From a checkpoint of a small segmentation model: arch wide_resnet, activation silu.
Rows from block 5 of a small segmentation model, named by matrix and row number. Rows with one number belong to one channel. Each number is 500 + 25 x the weight over its row's rms, rounded and kept within 0 to 999. All counts start at 0. Numbers have three digits each. After the name is the row's rms in percent of the matrix's.
After each channel's rows are labels from the 100 images, of 14848, where the channel reaches its highest value: "lies over" is the class under the peak. Only what is clearly more common there than usual is listed. The data: analogue clock faces.
# convs0: first 3x3 conv (model.blocks.5.convs.0.weight, 240x240x3x3, each kernel summed), inputs 80-159
# convs1: second 3x3 conv (model.blocks.5.convs.1.weight, 240x240x3x3, transposed, each kernel summed), outputs 80-159

convs0.185 100:497524495500500474534528494509520418493541513450494491505482502507524493526478477533481515483491525502507516508484488478506505500538501479532491495465504499501544489501523489443464497506495478444528501497462477486511482465485506485545485484
convs1.185 103:511535502515545487486504477492500524532499479501527525462511510503481526505516486524468481517511511550510515483510498509489496481466505473466551480551474468491505477540500500520514518456519522556501505508536510528478521514475449481493523482
lies over: case

convs0.229 099:533505521492510506499505556507517517489471479481469501543473481513543510482484500481554490510483498504547512489501498444502537462465496472491467521476462508495538502515583501427468498468507538497514548508514468572477486485462529479459504444
convs1.229 092:553484521538514494481483502529496495513527524481538503388493471495493511506519513535464561474506493468480502485552497513485460499457487534502496499491497466514512516517494508468545501514491491443495511514550484487477471522509526515531467503
lies over: hour hand

convs0.49 081:497536495510490540518491536502521462475496526507502521493467519528512453506439523517503511521492426519472464474508485477470468467516459479501554498502535498567508514505543499500486481497517480517465479501481487533521493490486494540517499523
convs1.49 085:472549543505468517499480475420521511481558493490502498455467535513527514471521491504480470537537458486517513492473537439519494509452520505492498474468509449496491497514502530453517524477456489500486485472503481497468504496499482506479508507
lies over: backdrop

convs0.181 087:453448533483511486499466517510509508501432504509515501519472516502487493493459514477524541501472475530509554498540440522503530509536516473482556471462532527493451528501505513514523514502507511510509491488533510470493464445492479541527473515
convs1.181 089:520531506546503456476509515495520536464460526463520531531489499531453544478553471486495483452523489506473492478494463489486518493489551488511498503487482504531518501511473499497499515587483450440512498470482540508464531482478518518535506523
lies over: face

convs0.199 089:460496500479546497502520473475538473468537481468501477513502480519497496502471525463495521449494517475532529493478478470488481478449499524470509534496477521486488472510462490486512499509518495474522490501440468480515496458506471520557492467
convs1.199 090:505483526526483491467500540511484483498503513434505551499523530519482520495510500524517481515478509523473502475443517528502519471465531477408493510534544496449511498489483511493492534555501508508511478491470497508487504477513470484500480516
lies over: minute hand

convs0.134 148:454526525486529506501474535526501487502485489567529461582482506506521513526488512492484521523504484496521525504502475503495521535540493491595535492505519544476452527510508496512503502475505488522509534500545494513483494500464529540509469515
convs1.134 325:394520502502502499498503496494504494501502493509501499503501472504502497508501502495510346502505502446502513501509491503497502491504499493520503499509496504509506495493533503504494490453513486499506496508499493493491503495496505494488510342
lies over: minute hand

convs0.17 091:549509481481480500433487491499468476510488468451501488501498482512507485494509505496498477508468495504536466486495487457488478469491519448473474521587503493452504472516506555461477453520489528512496495463496509514497493535503493496498450500
convs1.17 080:470462505512498514515471514502505523525504470546490492440511559483549544500559471500466507497482458480478506496492459460493490470490455506451480486514472491496501501505506483493523497489499479487495503487506459461512497515529514475478537512
lies over: hour hand

convs0.188 100:483431525509513517504501513513494495482404510548485490525490490479508443523474468527484494494502483503495515472497512506492506490443485488482466526483472468469490492488468521557482508493474471493534516496556486473486493491482495467470474481
convs1.188 105:536452506495514522481495523526487484539469524486513501446491563515485514498496520553499483453524492515528477510537537478497504492493505535497503484516515462485508491533509486510522511477506492407499534516492511489512516521513501515502489532
lies over: hour hand; minute hand

convs0.115 083:543515496468517492508500547463507496484424451499446508495515530492484458474484495492508470507508471488470471485491501475485474492467490504491441558528494475485514494501514522504501516502460495470495473507520529475506485504529491506500512529
convs1.115 080:489488514462470471497484478493521503483479485524505469426496487472510531510520545481503537463548511477482552505463511491520513431498529517564483477505478499515479509463509480464508525476440460503522532494515527471514491521488465460490520482
lies over: hour hand

convs0.105 092:475475466541494487486500466471446481485523436473486486541527501544516491453469529491488464511468492545523512508480503460477539496499498456509502456491507472501524536491545499497523472508472526523471480472497481497499455513491517482503428472
convs1.105 100:501482488483488522517487528497498500513518463514478477468504495493508508503499493476472519506496506528499480485510474536480497490485492516475505490493485483481509504500481469470491505487506482405504533494540501512511488478495511517521498475
lies over: hour hand

convs0.108 094:515473504500486512500524529478527536472492478468470490503512498487500513505523529495499525484496530499460481469525545490497482486538494510465499511488510484476518463487532457538556518518488464478509485475533494448515502522482510491469511541
convs1.108 094:486520486505487532501516467541501495520487528502513448461504501495477486488487510482509490477487498540525479520488507494536496561522538518489512479459516470513510505470482501491521502509520487467512503454494532503546483550516556524510458506
lies over: backdrop

convs0.19 092:502504495512498477507500478448534485490500489495471509498489517535497524502454459512473456475508471548519457534477484479502490473520514505518530495561456481504537481514483502478481486493541510497477531495518489487517507535495485496509497502
convs1.19 092:518487494492503454490484464492462507487485515549497537495506502502486499501507480468506530517458518496464439469501530464513504518473466490523532515490468504467474503467499476519500512503486513485481519456485513509495513491468493458532513491
lies over: face

convs0.148 101:540405501470509485514492519483492484506475522550444517553453484537538538492509499506504516477501486542565542511525492479512521512467509479512502550487507517485531490503531509506529478482524475492476511489524484485487481512510512490477506479
convs1.148 113:547540542517528506470508543518514469514460486491469528413517523523507515534506492513532542489509498473518508475503502503503482506473477535499520471473487488464501504513551509482487496490471494435502527477490497469502512502470515511503492554
lies over: hour hand

convs0.4 093:448496527455482478517503502515497474553521490522450432523537507467473509497473492469491514505510543483469518482533530432489551484473487490439554521494501469477481468512486498523531483526492489492532491516493493523482516479499513511506495542
convs1.4 097:478498555501481466466520501492518515495508490469522494490475508526482509512500491477477477507535476505513483513508454531464498542520524538457481455485480537507451497500458506518479491529447510542464469490526517496489470551500474483512499470
lies over: minute hand

convs0.9 096:500498503514499479489511516490492529493514532492488505528481497478526539522499477506465484504507535512501528512544508471513475479530512502509483531472550484495512468479542501517447503499470493510494490477490501452489469529524467505473485482
convs1.9 093:491497495516506501499491462512502475540502478462496475453509470493458473485459502501502463454497486515503478513512499496523506531478478482488483479480484504526513510481494470449541515483487495467405462462525467504505502489453496509508505518
lies over: backdrop

convs0.32 101:539526505509482498483485479487491500505497484492472504466514500500507462510463488504483475515511502466522485529508474500453470483495490471531488513511483510494485521495482513525504451526527523513525523483487503509504504508490488490526479533
convs1.32 096:502491503488480484475493523521547462476446510510492500483457486505503501495519501531522497518504498498493515508485503516475500519398519533511504482490501474495528519513474512525504502489501481494489486478481534488489481496504475487458529516
lies over: face

convs0.1 090:501511493508546504527524524457480429545506491429506532530530503501433467497474518484502516446475471498516536521486501511478493469514429525499480497530479503494511465482513508506508518479507496547508491459496505458515476498493531518485508479
convs1.1 101:508499479480515521501493502463495526472518449502532493450482480469533495459512519511499499491494468483521454514499480477459525525477458486524490515445465498491476477502494503471480489505491491425498500484542496501513512516493482515478477514
lies over: backdrop

convs0.218 093:432518465477492505491514464494522483497472500449532484460510473503458501520421546513514487491480484524480500524509480481467495529458506475470487488501510508532492533511535521508452520479442467531519523455472509526474475510502483520548450520
convs1.218 092:489517492506480511482480511473479527478523505501515492499485509486545508483518471534502539515514464480487501477490490489524480468509484466477456442485500481460489520504505499473457517507482485492485468524518498478461460505496493496463475499
lies over: minute hand

convs0.167 085:493477498461482512481494494473526491503518512483490501519519492512471482509440521522504496487522461506557514530508488490464503498469482495480539553532431469518528476476525493434475458497488468493550474505478469444467466504473532560503496476
convs1.167 081:543493477458520460511497490461489509507519500547484489467479505526528523509526489510495505436493496523473514474487496495491499504502471476516472477484508454472465515493527492507515487500522467507493507492517501530501499452534497495463464521
lies over: case

convs0.157 104:432511498490489550480465496507518484512447479465473458445494516463480495507466522453505506498511476471476466485519457514485489487522501461522486470451495504510490498462521530521509493493539503494511521486487510501519500439528504466510511524
convs1.157 081:545527508495474476483507499482513536456494496483486498553494463501500541475523513537473453515529501527506514499462513497500515509478498497537486509507480500509507507487533510530538517627515491513463498532473479452537525522516506482493472518
lies over: face